{
  "horizontal_flip": true,
  "encoder_depths": [5, 5, 5],
  "encoder_avg_pool_shortcut": false,
  "decoder_qk_norm": false,
  "decoder_parallel_block": true,
  "decoder_inner_norm": false
}
Rows from block 10 of the image encoder of a small image captioner, named by matrix and row number. Rows with one number belong to one channel. Each number is 500 + 40 x the weight over its row's rms, rounded and kept within 0 to 999. All counts start at 0. Numbers have three digits each. After the name is the row's rms in percent of the matrix's.
After each channel's rows are labels from the 100 images, of 14976, where the channel reaches its highest value: "lies over" is the class under the peak. Only what is clearly more common there than usual is listed. The data: simulated stained blood smears.
# convs0: first 3x3 conv, stride 2 (encoder.blocks.10.convs.0.weight, 320x160x3x3, each kernel summed), inputs 0-159
# convs1: second 3x3 conv (encoder.blocks.10.convs.1.weight, 320x320x3x3, transposed, each kernel summed), outputs 0-159

convs0.22 115:409491450407528506487519512514534488500484568493442535560505527575396451548578484530537492474489479478474499361516454487491500475565471465474510520505503473487497516483465506494521513530573437533468510445457493456585539458404468466471449498579505454483491514420542475454516492488491510498569531502480508534491468466483504602518489510533534460460502558464488521526476505510513506468486456520507489571459494505464474496536521510577471496496511514452440522494457520513631496447528569
convs1.22 101:519543484536504504491574473531460474457511526490555533536538486421467460552504511479488480445479514454474499523522504476531508565431507484505521471447519541473515528466499496421465513503458459478455453545556500455549530461519553480490505475542552514514533528485478467459427522436498585587493493500517490487490486540532670579532475492473506586558515516487450490487462501533498511535466469444560479476453464541633452506500507539505426459452569579533494550477512442542491577464522451
lies over: large cell

convs0.50 094:542579515498513559525583482482478458491514526510479595498489536466445507456448468484499535547512459488500470519419507475475508435492562534524454519512426486519480505505489487491590577470423476506448564503484480521496449511467511478592478425459503527433455440484454490499564532444502526506450482542477453561483470533506428483475536491478478503495422519475432495490534501444507511486497461513537463442509533448556476497521542632549477503447490496539562412540535512438430510487535480
convs1.50 099:521551448504466463503511437522475516599481498497473515563485489495402566513513582471488463487502472472431548460471520500480453498516443426473506470495461500525435568512495468491517570397538439494467556508480571515457557516472493454431526447507516480472477490503536484473490437508495438480480492482523502511436492490465511621459544435606488588487543476457478502487500499525531485514500469471490527492472527470570505442460615492483432468439407411492535516509557482469492464576476522
lies over: nucleus; large cell

convs0.210 101:464532557480547570525534485504449436527545523473486526442442544509531434453465487473520546510472520546466514526545463504522470582452520538494496539499483544473518454453544559509530434501519483471520511460463534430597484529450519525499525456526508506484493550453532525481506468474468435553499518538510485591501525492454550555423486498512498479539512482461548483537528480436520500487496484462509492496453616476540451449489499465512517497514575486582450486427662522484516575473546523
convs1.210 103:477483464486498485514442527531478487526493433495529499570578543479553473479500493473456500545529528467491429525511546555506492509451496409444459477581456511529441485540509570575572472482494456471541526545521502511511513470419497512435592529410531507559478469478417499447509453467525447525428446458509496524501351537459552482507493458459602457503431527531501548522434515435438501527533530425487510507484479470592460508503492578453509505568545541488479560489407447568503421498541503
lies over: large cell; nucleus

convs0.88 090:544505457467484413498472412534455437505472469493529440480462455546521475468524472555520489460468508511482550487476502570514477513536466473481533518530539466485490454507525632449513505502593518428495492512454526584520496437502523534478492540516513474532472518505513519428510464468488429509526449516518512497572456506523596521428505423533450487487482496473519449500564483516441483450514542522585441538500482532454517464547493535528541575500462623453482518474535541475581460482476501
convs1.88 087:474436529580515532547480449515484451411429391554482498484502481489493565555552480535423600488452480472539485521476552507493586500462534516502461499497534489481503543471458539518505487449516488519532493511495472499483468473462502552523444559487497506488476483547468519541451469520536479457474435438516522487483480513450538475572468523481510427503490473464525424506532447453491520526618395495546511513489541485537528508506475457502439500547488521458445499516462463469513419526471476
lies over: large cell

convs0.105 095:535502519506524451525520497445498466505509482495490462553549499490472469531540443483542575500483524504501469549501503487512535553494508474534467389555496475544474515442479538488567482672519562499508500450505490545506506567482583551465496563476426468497499536435498527456484451533510482513443508493463428541427480474434509535442572503522561520482521479511554482496573540506578468473524516525493502421496522469436513426540578503475534487523523559485555546513492476499563545486464544
convs1.105 091:465462499595462560491485511489464483546507523476505490481499429545542470460489535481532498439465470487501493485518513454482410508505467519412447510527557508522483496465513520485481510537501484454500505502495506482479506458525455528519544546488493456533500538478522537512423466502505462479675444496504542454487518466540471398491480382420511429477423530468432424566503449506497479492563499422467444482565541570515472498489513478501441530582475570500516463419509517441566541430504534
lies over: large cell

convs0.129 102:480489491527566501514505522476497477479552486510491554507503530501502460516504543488532488544508522501531492457482477506501594538498434424517535451456488509457432488508435547479598464526462564450570455471513452552493550527565533487469435550465575493461408458500459555459567518500495477410489452555526458465518467568535508436505449480501476496585511470493479480598542535508492516451493439463483602452507506518490498521480582548457499513458450500518518533424486536514583502448498487
convs1.129 124:487483550500510504517534507558484452515481501517482444426486474530467490592540591484449546524538521466522591512529548475471521510460465447471585608476490513551528493453441500485504460517489505496485658459511474466530545566497426528485505465522515463390556460487453641503543439498486492484510471497630585507498452517514471481538492495487503469534426495505490487462422531549500441421630497479545528503477496533469447507471449484474485434460499473572508521519512536500537539497473504
lies over: small cell

convs0.86 087:460481528461461468514568507515447503499489530448536586491504485510518496486500522549502491487509439436465532500465478491412566467475485486499548465462481496514505550544530479451536456508527510525539457465557487493487534506567492515493527469539508479469524434488477476489531505454487484460471530572557480506511508477499569456547547413533493478435487486440429476506492481631429523527448456419509521598488531443520479502436524506454557441487510524491401445497458538432510557515451388
convs1.86 081:508481431518478474517524457515521449529548480513520459474439436485459514500571494473496525455443488451469503454509469524494415487478494503598507545546434505495526469586488544506472542500503462513441570514486517519541519477500462492489453520511538508485476540485516600492478479535511545543601451503523571524508451571457520491479471456481478420467571470461543484597479512472564447480543516453493510471502568459465498484538440515548484476472455549453541487427516541498496524503492392
lies over: small cell

convs0.63 106:499488477462453525516500578490486484516517523475549453533492512463465474553605531443504575507469585482491481464535489523432511503500502500500467576453513559485523532530407495486503465489437506632561472518527485514441515481504505471507525499574489466461521481487496509512530530526532548503449444494468441530460486490574532452530556498483530515488532545480491417653462448508520463526514486570489529456518556476475491464488474505482465552441477434508523478497452496491411411498522553
convs1.63 097:552465507545514466498483489474526480486510411468496510494491476480574457527544493522476481633488532491512489486519541472398509475467458549505520490528453516484487449479478464530486491528533506440504515498459495437446495541457487460461521493470486546472434500513478476489490450467496487464501618413468502460470528482538542502512531457515442469562462493513467462533507487511472457469481511518517426489552447528545484480435454518551584521508497509517585487515459436485514517515485480
lies over: nucleus

convs0.15 094:502484584553475501548443454471498510486570509528441486483516507520455475507485452543540479458477530586456487547519471481454457515434449450612452482508477442409474509519470531573586509533460505564469528534465493465492516496476491428540472472401461576520527460466527522482565496489472486480544599492497488516482480582495544578482517551519438547550516552489492526487489432523451478487442542546487502579506444507480504497487505417480521452504445473488520492508523549494554530517478457
convs1.15 121:467539592502548486560512507667479520469522444475485552462519479520487480429535481503491488433550543453524473547479515513479490572469513469505484480448556441462568485473443512461453485467556494454484448432574539523452449532510526484520412573420566527415495517518510508475487451462463509588474483513555478466453480493427485481630556497531544610548506555578467519537457529476474513432503449551449472535470518514466526565506519599447439472477408547543469550460492456554513467497505449
lies over: large cell

convs0.205 109:534602515507495436442393510505508565506528479471521603467491477466463570517523500486497496468453517466492525532498495458498525463450502470491519519521493492502537517516468472415460499508499429521513481549524489498504484441510504497606522493521496432445529496460434536544472489495543496499512503527496418542516481488489503453507470521488479498465500457508459419539520522481521540446558444486547487483524484537590481492447489698440555461509450468518592474564489522514492525512516459
convs1.205 114:493525435430458512509474497472552491508495438442512428559510449513477606512473551486484491584472495478478412473515523481480444493452482506498494534460445473525491504503532454486442646453603488530480511452506375466518458456543487572457501531487460451515415537499459494515445484496488512463472520545510495507495516535459419589493489493599504487464574452498528511482491468461522464451485490573511541502527522526521493541477599494481533488515454358542513501499522491439455526562498448
lies over: large cell

convs0.211 089:549491558535442497486451468501487435453462657429481516481530539451463477480510548490546514489497469506454472527498604476477485504472449504507514550509510483479472505518496369504458462545489567456561491454473420535411517560532546497460492500401437538431461533542475482463537461445459520505555488508516474466520543463470484539507516564493508517502487505469541493502506469445488489448572505506461506460545478554539506543460483456478477469495490515535450496448480517479596504494562541
convs1.211 104:493499566516542476467440450450441497529522497523485490552471516494431506491498495577513518469500505482464519575487474460510541555458476469514499489464578494492497491491462498468515487556454432491509472419517480549425511463496439505528505487487515512437522459545508476514588486471448480549526458524557549531458492556447548595507524477472496516529486484522499425454453429474463519463501497442495485510453529509539447498534553464499446486460433537500505416497544434554478494481565514
lies over: nucleus

convs0.269 090:501475503526498513417512493469498409481464510485428480423519517562513485436500515599532437583537480501481504477508522501496519573534484559492504508513514404534547458489497408592517495480480460479475465493451383502519460491528511501539464466493477517473492518440459503484562550500495472555493581459549460500502548466466461503420494597433497541484474531507453587517525463515529531498533506475420465554479549552461487447473425450534533501467526488545494452518535506520508555502530481
convs1.269 111:417451468423450487542520448549474458518484526436506510496463469486473497426497480490553472502472571411507506473448526447482440536537506458442437520540479527506510544481516519487501526476467481533493463549527497469477435442522468473531673460493471467606512506474486506495502569550578470481476497497550482571501500507490512539599503430482485486484502538553475506435467492538447558611484493504501581519546517582463470563476488539454407500457533438529491540553494539481465515462502524
lies over: small cell

convs0.31 108:576463477456492507503510528457477519498563454474530494533467511516487425576463489569462494499483469481419446471470519520576530483501549565474493503455459467436461414549532468456470526465466444553466483491466505456476568518443599500514531468520481549505459498490500443548514501541540440496500488533460558503492527509427442587517492478528499476467492469502424478466458475509500509497546528494458424450589531485487536472540454524531441419570523433469502457496507538476477488496502625
convs1.31 105:500488521540502460487572620489513533489461506459507508515534510460525489484502507519506499504539444525474520496487462471540510460425481594463498447510436535421519523453469500513546516485504468514529564484466516538541569497504541589499544484501492473456505451577516455504585632576502532528456529540513498516546421529505528473514500435451509505519519541470480526516504493511533476517435486480520435503485534476553629515495485519514472540401480480479502514460518502441525516481577499
lies over: small cell

convs0.169 100:599488540652466496569440479493572474498515406508551527500513514511570452476549510482505472506512558480519532524459568548532441509501514521458457529566505476479574525607496506477456486477555483554493475551457520514474490494512483473473516512439481519498458519535553516447451447474532476512435473513496539478498476471529543503441525537595494507506433489551460596484570487506461514428497483464483494520573492514497482490502473476520493576477471573504505482494500455510517507401450512
convs1.169 103:478500506519508554498494446464514518473477503516432555464476512585542472507467535546512451497529473527541539639537495476464508474605499552550514492521533522461556496454549463459503373494493549509436555444486504474519489452454516464537451452519458583406545553484478469520562497492453511504514486555485480519455516476519404478478563495483530492522515536542516506412504575528500513519513434479543526484453453460517427510483485507491527498490488519437518493501519527440467495493478507
lies over: nucleus; large cell

convs0.178 118:497527528608553500431464509463432446537529612435447500473541568474515496515447502433562457449448515545461498600498452455521489464451461547490432449461464407542497536525479539567484391485602514539496502547502462554542504457553506504530516499566494451514454487454502469522476489464467461483536532471505476502557493494437462446448482526519526518512484501441515526484483495491448471520479528456484472487544486475519460572454527524500503459506508483518472525514472504439562547477538455
convs1.178 096:466537532457501483468492480474434484495527509501488520444473478532416436512561485460403444597537469531494540548496564507517485502498547431521494473582492499456551500544467425502481440498518455461416462466474461491654478500509575502519433447483488544447517492539475538451435480458493461481445460561473517509486500464558512572512494458459470579493484505518481601525506492508453537477508475579485505503500531454564535473539503489444529494501523532492466471542490516636502475519512465
lies over: nucleus

convs0.51 099:501434531518473442502476529524564525519431509474511487494455518456501439495519479502554553512637464530506490527542463457486485492434523507574492465447479567494502459465467465441515588516497504466475504444466481466446460420525516510488457493519499516557492451505500507542449464432509514463526489559555485493452470587475489477538483501523572457491565515531531567473505463503511577500578494533475545533574478502438518466524492461498506427446522523487467477634502498506570427475453477
convs1.51 101:555456491532497485522495542528519467445435561503449528482517489523508491509549494516541481559453518513550438495472454466556485467537510494497512461503483545465568612524516452479488440493511465548464503475470434502520527504525490476544500499470509521524565450466541424482469459528450469500491487471489544477464467521510474478540550477485472453501488437520542483461507476635529647471470490410486450467478501471524484508515484487508465525474504563530487511478482522478504469475526491
lies over: large cell; nucleus

convs0.111 098:497489557500461464500523504660498436500539516489467515531534473483551435549517551530537480493542526447490534498478563491458500512427491468529473541536469375492498531517421528522503492508468568450496446549469546496507529485443447576483489449430568448553567465508469494465531466465497457487495533489488510481530469481526548490511542520526473548500583446486532493447534491533614537467512460549485573528508497535528523461498439511472514433501476523509528549487515448497471472538464584
convs1.111 104:507510503488551569540525460514477453492479481487468462511492446465609473532498553551534663479517535447521457542485473537515458537581489483470543514527539494506493492477469503601500488566482509557669449452504490470534515515439472532465448499439509457491448482558498440514477470465490546517509481468528509478565458597491461447476509483474547526493452551486472473462487464491558476485467481536538470483534491498486460435469516495556479498517448494476484513468526500461441476518488540
lies over: small cell

convs0.65 095:490500491481427488474532528452419480500550427532469506501567471468449482510464580492497562547487461453484483485471482506510490463458550499459573461417513625488438501565446480501476463521496452439494514521480574506540569514496516556473515571449602444545520509488492540453525493513500463436466555536452444523545533490460456506583469511496513478503484466483488439487474494489487482501545459507518600489482540513450494588551466513526453513505414543530531467525481441513561526550507510
convs1.65 089:507511509487486422522491485471532503484482508512427444442452525459489417393437524499471500503479410542494520529486487480436480513479459472474543538480513434511522567506444462533486459468443447477523661478500509492513472539500491499506470451518471494483470542476499664409468502511515461509426505560472473451540515493476555439494482497525521476474459527477461558561492470517445469456436460545501532514478461497465428441511463502481526454556476604473489534565425501500471518478430508
lies over: small cell

convs0.309 094:552527480554527550438548493559477584507583518424506547504475469489463453446497464537470461483529503478505500458475528472454479494498435448502462497489508449453478521600498461529437569385508514511499567517506471490468462468501493521518566465540560471491516497513512567484482473557499545506373535460504527452528452570539525401526499451522436497520513522573565555562433445500520427452496477492503458484519510504473502509479485444462483451500514559535474423484527501512503456509493499
convs1.309 095:584508472506437436492378504585476459516557547438523469565456437456552472468493515457466491476504533466512505485483486578514528449530497549459517484511413503472492655529474507478502485501500456510517477486528543507470465490530548501474509427460544544478572544529449511467477524509455486505505444461449520452524533541471519476463496492496490455508483530504480429504456422482480571550508472514533494620470469447533503482493519474544444581460591484534462500514515480476489473508478495
lies over: nucleus

convs0.62 094:436528516476524520544551491530472530418513461402460454475474532496520459551476500468504552526508475490525461517478540502461543470467455481504550475492450416508466479516447552492597470524428489446491545437497462426430537528519423506545477474491543474463514478540478514516593448420439510511483484589514537529446485621533506523540456491498451495482469494507479551521601474527479485428521467504490606463518507467532482542496477492473491538486521453480557535485489548478513474427488513
convs1.62 095:512605521517492496589578498499513532533466563577503437527477493516496541679486551489509541468441562475552513516487469521493499521597506450397543526426465500475497463541460527527508520477488514460540640468493509497533527503464508550519485521505459485471474508475507618476514457500441492480468516518474516490550514530552535560565511493499484514528483553466474557475512553503500459460587472522573459489497465508495480468484546515481479473471553432556522511517502473485502475496448506
lies over: small cell

convs0.11 097:568579529538461475495526506512453523499560560514503554520468537552543473519473491468518517530485467511513486528531486451526499462444587555441478497494503479511463514494518508495521525453507410567492498468477466417479437447467555474501533484456458427433537492477509443520486468563492546474519456530475479480459556500482515573515492465427479532524535473448495584530431498490503466476509528495429455438531438533597470485523558433573505442564540458542529513491482491438474580506457590
convs1.11 115:484571519528492515494446604492527544545533564566498528523516507450516471477480506493508479452519482539461458479559524489525457464496462538492389446524547536486515553556487491489457513473471478478508446514526515516527540468547449499521469467504452536531462545547451473529457551462503502498488479540489499478488479480491587598442520495545446605443491513459485564465495497451552516516445411545456459544520495458514601486492516508476431513484524480472576517507477475471416465538492530
lies over: nucleus

convs0.30 097:555447467484476526478480512462452527475465437576558550468512484519534553549500513532519453492516490493456478493432531493600439442521517483508541437475506637454505490422493506510447490461484576504509526512524528486490598451496482502537536531502541499551504471458511506505480505559504467448535501470538496520474525434477536481513539557451463484487515402499477491529383579516532511539445446460535491518502504551419514569483510471564520494545561472500396518463473479486524462460500480
convs1.30 099:458413555506524465537403544524487480462480489529576448502515446453448481507558594522445494417448554529464478478482574543545378542477533523520521586419509521494506477520541466496502476444449476590518535594513472452509553526494536478525624533531504548537509539513552634469466527531484486538461476527568486505474482535478460494525495483470479519513506521477510458518451430481507521404551508565476528507522520412484494593533520479492504477456518521529434511456470486503514492533497473
lies over: small cell

convs0.126 109:428459526483529514502474528442513501487527492477508478455446578449435451484454581489552496524488476511474506519507550444461455404528506489501508447451547460523520484520532464490484491484519461472444501524563550535580426513504495447511504497583399490446517518510529494458443474487472500511575474497488512536530462508460540505452426487491462470582503455470408468445487442445512509518535541582490458473511528482474509487555551445456477520548461473572474450529592515487454470529413544
convs1.126 083:521469448490457437559478449575442558526462461447494480548563493483472446538510552556495487454504604526457465505583499500469521407449531475484497514514484498552423522536534550514461525500478512484492502506514449502448432542477544468483456392462496531453409478457522504481486526465512566450494478461485504468501465453434489437540494400513442515499535487535525555444486529444484436420537529501423497501515479461478525551500500502514480578535553461463538523443490559583477512480499523
lies over: large cell

convs0.263 107:524425491440525499388531476518487475574490549444519504526514534482522479594501489566505528515495490466498447483465584506527477465567556518493472502474437489465461452516514546512488502562554526454465484505460477446507500513499616470525495440562468486475521546501460430490506493585497447494492510522503478584466479442516539547459512552449490481517473535506456452474511516458522521511509392519477510508542538524540478489558517452499506434545467478438512537522401508500506469489506641
convs1.263 108:528397456578515444493499552463533541528500500502509541496511480491564535525587506452467450553521488508491485469461455478610511478502449515442479458522515506508440490525560550494544483476420466506487434512471482499537510489535595572551464523539454507448591507586533474515513498484474517427482497480513499475411502512605599484466480523416529552522481475478491524494537519528504471464506557500452516486484525501589541475484475520510407537497586486495490452533464473531498516461579548
lies over: nucleus

convs0.300 105:482482466433464557457489544469579507499517490564550487472526577592517614502516437500527452506456512461474483538494468477538501514513455545484507458468529482552427549517497528494503512452485411512545476488532493457460439504488528450489524472484565557539528544541453436430527470492548493488561485490436591512497477498463511495427543555429487477522556436519478527454486532532442483606471512459473491577494475488476450481548459489519479444449513502566483487450483465526458533552475461
convs1.300 126:531511502410518458540472485545505505500475442500618446553452448499501512494476501504436508502459505513483530545529573539475510488463474566553491501496501569492506493470498497501493515461512520601485465571447487514448514450501429471461669478461465482634492527471477473510481550640513446489523493521510509527515489493421467523503517451489503461498447484532519454469484503454501365541458482557483517523471499459504487495468487475462531499476618466531475505446469503533500507499512480
lies over: large cell

convs0.179 090:542471573474455596556503422553470459506557436510459494475494424493521470615412500484550493464528526455467462451525536495499516492541493519566539489442498406443467488470466465500529519514449492490468464469497513451453443550532486525516463504498467554570533467542462505467461517520531432501392527446507500478453520490560433472508485454474527463565588514515502482459468507454553491481456475471492523494468493557466494479544471479489511458511467464501433501467494494461374542486500513
convs1.179 091:548483496504546536452551414529574498521491426502469488503474439471480462471501494498524557491492461495518491559528509487492456448511524499423494498520569444479554505462445444524513496527479486449645477498498466509443422475535533536550476514491507476463496499512529442474559473465523551487547494478458432571473490516520480478461516417485467455528512460481502495507504482490538501498494446521416486549467517489472476452437524424537453554508522534559536456506559521489565460501550463
lies over: large cell; nucleus

convs0.260 079:545521534559460555570450519476399488481484512470488457479494488518524496555515487474490486484539550515490467543478452552520595544475458487487469501489454517526424474484480601484589533563503527520485468480474540527563515452560524485463523499488446472517472541417528590538562452497528481471486542509475447474465521477567494450488464422519526527469502491525454480518557509473529544522400530476504501530462546556432535483538503521536517501563505449483560636460500547474450524515469529
convs1.260 090:505510568507574518506499564555490431529486461492486493506481507488549474525514542524418477524518451555482462523505495451513590466482501420505502489508551444505450500483515488491499462525504487445520520602521518504514518566524397564503480503558527489469459505508512479496447528505538454496488459454578487491475531496538435490476519540511502442468488466567478443485503491481475363500610401525532521544507544490560556606479517485472492459505496474520456491536456539521504420531536496
lies over: large cell

convs0.85 087:505529508477517509476462500533549503537445462531509502556460407490566528493571538521487533512506510608546533482558423548513492473493458550512539530499494540505456532569479522515483470454492484525448501507489468560485462483424487513504501459484538486477480460462542549488512498484540453485567537565504502513564465403505510505517452474551477524487492512477477451579511519473517432462530534486500531557480515589482581425443464465492464516530589665514519576495490446519520489484517460
convs1.85 098:497422444488474439536480446517579455447459467511525461489463486480543500438461451500503549512577535444492541550502464444498494488486496515523503512532525550479498529487519464478507470513523482468444495470479456491487483472471493495486447485463479520469501473506447467489507558494465510613486510506542531443548493476517489530567443475484505482491518501560476496504489529535497442461483470549543444542517500551492392549480462611494506511580458501633507547506493504445494512452539438
lies over: nucleus

convs0.120 111:494596486461496449522465516531505552476565496455454464505492469451474578481453508564486542512520527502510443493503518540550483487425485447505502470520520483486532478529469455445529505474529521544529507476492538505539455532531537455542501519460501633410450467519427473520502469511488523504471489502490514565463563465527533461547412506531511550545428437437458512520444432453519528517441479541466548462494488486536494506524550550459453620515518524435535482485504477413509476462469410
convs1.120 091:508525520479455439436504538480573552559461495525489518476489416483504507437511522557461505539476506384486529573494425516553506487476469476429478534556435466519462462449507474539536525484551430470491478477524504461483498521496505554503528518531490501409463478517515485419518461540534548464505459525493524531479518499448491547510536480628412495511463548516491533486512467517441458452552481487511527482507485451576464500444401533471513537489503442472518445479600445486487469486480485
lies over: large cell

convs0.254 097:556484506522477497500512482503512569532491500453494499501436609540563461482459462576537499418532549424488468435531515482543508510508453474516465531490508486517508477517491525508482452428475453459529521499467466493483440412460627485541539519541501457563492436492510481523473530557543428534447485523519473544479521530448472574426471477571456505444535430489446525537521484443508527446491532444507477579500464503484541567467530477528499431522454476444421507495491527496476559498551539
convs1.254 099:506503491460499464490532632605453542495442534489537532470480434487585509492499442499462423532487502511491455461517514491520495507422502515454458492532582497471465463506496485510482491483488479545570447467542502529482402548561491521534530511467409455479616489573531474503506548527505537501509460464518521502533448516450546532530533480501536505487486550512462533494523517472509536482522476473554506553455510429474533614492492517532434587428516508495559599435509498455544477478539489
lies over: nucleus

convs0.176 091:479495513456484543538539466505513579482514490519499398482467552498548458503521536557441544453441468496502463492500516445509404483517498493479517470537493447557511584500558450454506438517495497471504518455438416507429483408491494535520553483510525558501430495496515484525522471502490454540551513475501566493445516565478509447539420556500519467466451557533492524529489538602519517509532535574460540512471513547499480477501515475532507410417504474511508531556529472547410469475417455
convs1.176 115:509487499513509450516529446516464486515477553416627508477504411478466526542522529489517493463457481492495571481533466466501436467493480479509479507515438444554466434524451507494457525529521475596491483590517529517492459433469564472509614515495485475588487502513508485482508484595561464451523505487485485497486477486469399541505525473451486524512497505492450544491425442500460464665483463445548466456457490410526469540525492420483498474494525566472503506513481547458480464598491489
lies over: nucleus

convs0.7 109:598513526565547432440478487518539566482503436477500487535550502506551424499524449506455453480483557479521449496541536550546515472471521506491517483542501497504457464528503422494503446523495497567476518537542486531492563498483531434492534484488496497504523447545604505506442471508520522495501459521484471425520447471555454517507504543458435533493459443463525573478506443499446487482452497514530529445588538547449495467590478496503493391579523482484530459458509533518382462461463548
convs1.7 099:469578501483451562534477582513533481501456471524443484524485451452495576507511506573545459506559466587517456536465477468477500455602461553492519464442500487503533562396545529489523496466483504402487472477480474492518493491457465550407430441587619507448466467506512522470551572491516457433480521461495540541471467472474508406457521558528542489505500552556500543486499538564486511460566484430511446596466508481572558490500513489507517461448510511506458506522508477473520492515544497
lies over: nucleus

convs0.162 099:450445517444581434418519472469514567513485530487501457471502525520555428413386463491479533545514519513479524528464485603560496515462505533473468494467450470536480491521560483486465429520482448515515506527468489504475475521455473520491499528465561479476539580499539415519520522393485496500476488570512488488563562439504423481480494439470457512515499520495505496447510456480613476487460507471425523442485502509482515513462503471470498534523576417431519499553503523423517515507468494
convs1.162 096:554549537491488570419495607485417494493545544533471557447524486519529489492523632467459474484534519511510502477499553473546530433518450469526518516490510495508510481459453468465532491485503540537471412472462477528497460437487477513528477525595406536521550508533524493516496544458496393489519508535549477541505548483510480517493532498439570490463493448527514534497545547545484506448517534461446516510557490602498534474531447485486574451564498478522546478537546442484527581520512557
lies over: small cell

convs0.139 086:524478507458524508470500472461533526495502512476520466443487497516421506489499439403578493468468450457496508470479508532456489474491461485506493521414409535435537509443497462445405545507487558458480513433479472509550451500492509539473455582512472467531447555513536490562621517512444505535518516543453533499466506533592498502469548442527448459542514545511500499475598511477453496521501528555500499500460516547460513472430479506559517455539520511604485447500551531525545490420460534
convs1.139 100:631520504470464496521440485526487432488506460457536450471460494466450503500551467504484524506553459498488478522487542509472506481491541531482495428497473486491526497435440519473562448477505496504465421569486447539405442434452435487445544500485535515506512497518427458497483460448606454499446447530472528509524517479564435433511533476480466462455538541506447495477434531534525476563528469472525541545483458454503474531461556432501480454511635550476527543498456521498511438523476502
lies over: large cell

convs0.23 102:455472447448574534556493512518505517523443502488476512481534534472505382536432481503467485436460478497444529502511528470438527465510500530510548471511436539520507496414521463498455460546554438490452504411541475473591565533486490543473493475509455460519495516503471488480467487471493456481481500459471479506490472522452462573487432477540534508443555505551501465429529454499490517483507485444504495484502546481506507569442459496501511383611494492509532474632565500481585494458486519
convs1.23 095:475594512522558497537479587503528488520551476577473491513428436465478543546484507511528475524511480527431468487488539460574485495485492504489498542439462531480422488532433543460522556503527524449461524460545482538506496492574500457524537489530460460513551514556481556485438507413503559528523409575501504545460474493515633524479511444510542473516450439508507649560454498534561466487548474580505485456440544456593540468541427496520526540457493516487556505490409464559490524491601479
lies over: nucleus

convs0.273 104:492471492519531592479473491457460439438574464486447473523533510451476527515501492510544487525489454530538527506511469469542454531544500523452505517458581480496528476568501542582505511446467497471494526490470455467445548469490493514512441466475539501509444525474476478523453474487504450498592505495504462456468476678462499442512434462465535557505479438523511537575474528513501472443513477509413545578495486527531483513512530485608468502458532570450548475502505566508591510508499507
convs1.273 108:446528519498493442562513520668465509516520542452512515485473536472463478515493464481484525486487597405458446486485491541544496550517480424479485508468467478519511527466507517509515481527487560516471483502459555534598496499519498466480503453523440521450534501423498457482491467517447496578444465511443458468470475471480546512660479425511453539478536543640479590428461498518406535472409501460486466507480467492529433517489521503436509472505471532557501585588493501480445489508491447
lies over: small cell

convs0.299 103:480483531406503421483473508524506471485475452429555515504499502485503502560515495478530497461470543466524473539424440431452499444465533539537464456567498407463437568496486488529522514539534438532510476500531542444501513508523485568473569438509424482522512488438438536462537505494440546492458494492515516500504504436501491455534506505525512449465491447484419475428557501515473553501487434487514470515584484445585444467514503511499608533480468543474512489572436508464523497434553568
convs1.299 088:493506464535501470515466466473495501458568551482482431446456474503488530489467528533539527520521503458501527472537461484480417460532460456492479470463552504476460433634492491521457513508538474482536515505447476538425462468500509462496493550506492548484534520495633471532455513565511471500699509449510472509514485505520524532505567468491470469474493450457515500559488501522543488505447500500511473490520536479495501496479493532520448481485504529469543482533492447541461535532487456
lies over: small cell

convs0.39 107:589442452571513477473447496482496414484456472521517534499548465475480476491513480474434533551493495484500548478532538494505524485435508511440535466527577458484619481572460443486494488523540499491505536507526513488534517564558535507453504409387543549457482507581475532476506448481479467536488488405459483495510499467572399537557508562524460506511417521483526534471442479536521501530424491504531505479529474547486526482478468442436535496537515563499479489457485475527496514464421459
convs1.39 108:504478520427469504474483484480523471452570455557491509481462519524425524461466475561491509501524496429516549595510529490419431485504478489533515535532616473530498465558534489475503446616497485485446476458480490531434466481493481537609424483502513654427454547536524561508548429452467494486507518452457462486522524504491500443492471520520513478494460488512460462585475538484471484493454447526502474479515552455455476472464476473483505489493458462533501503504482443408536540468504522
lies over: nucleus; large cell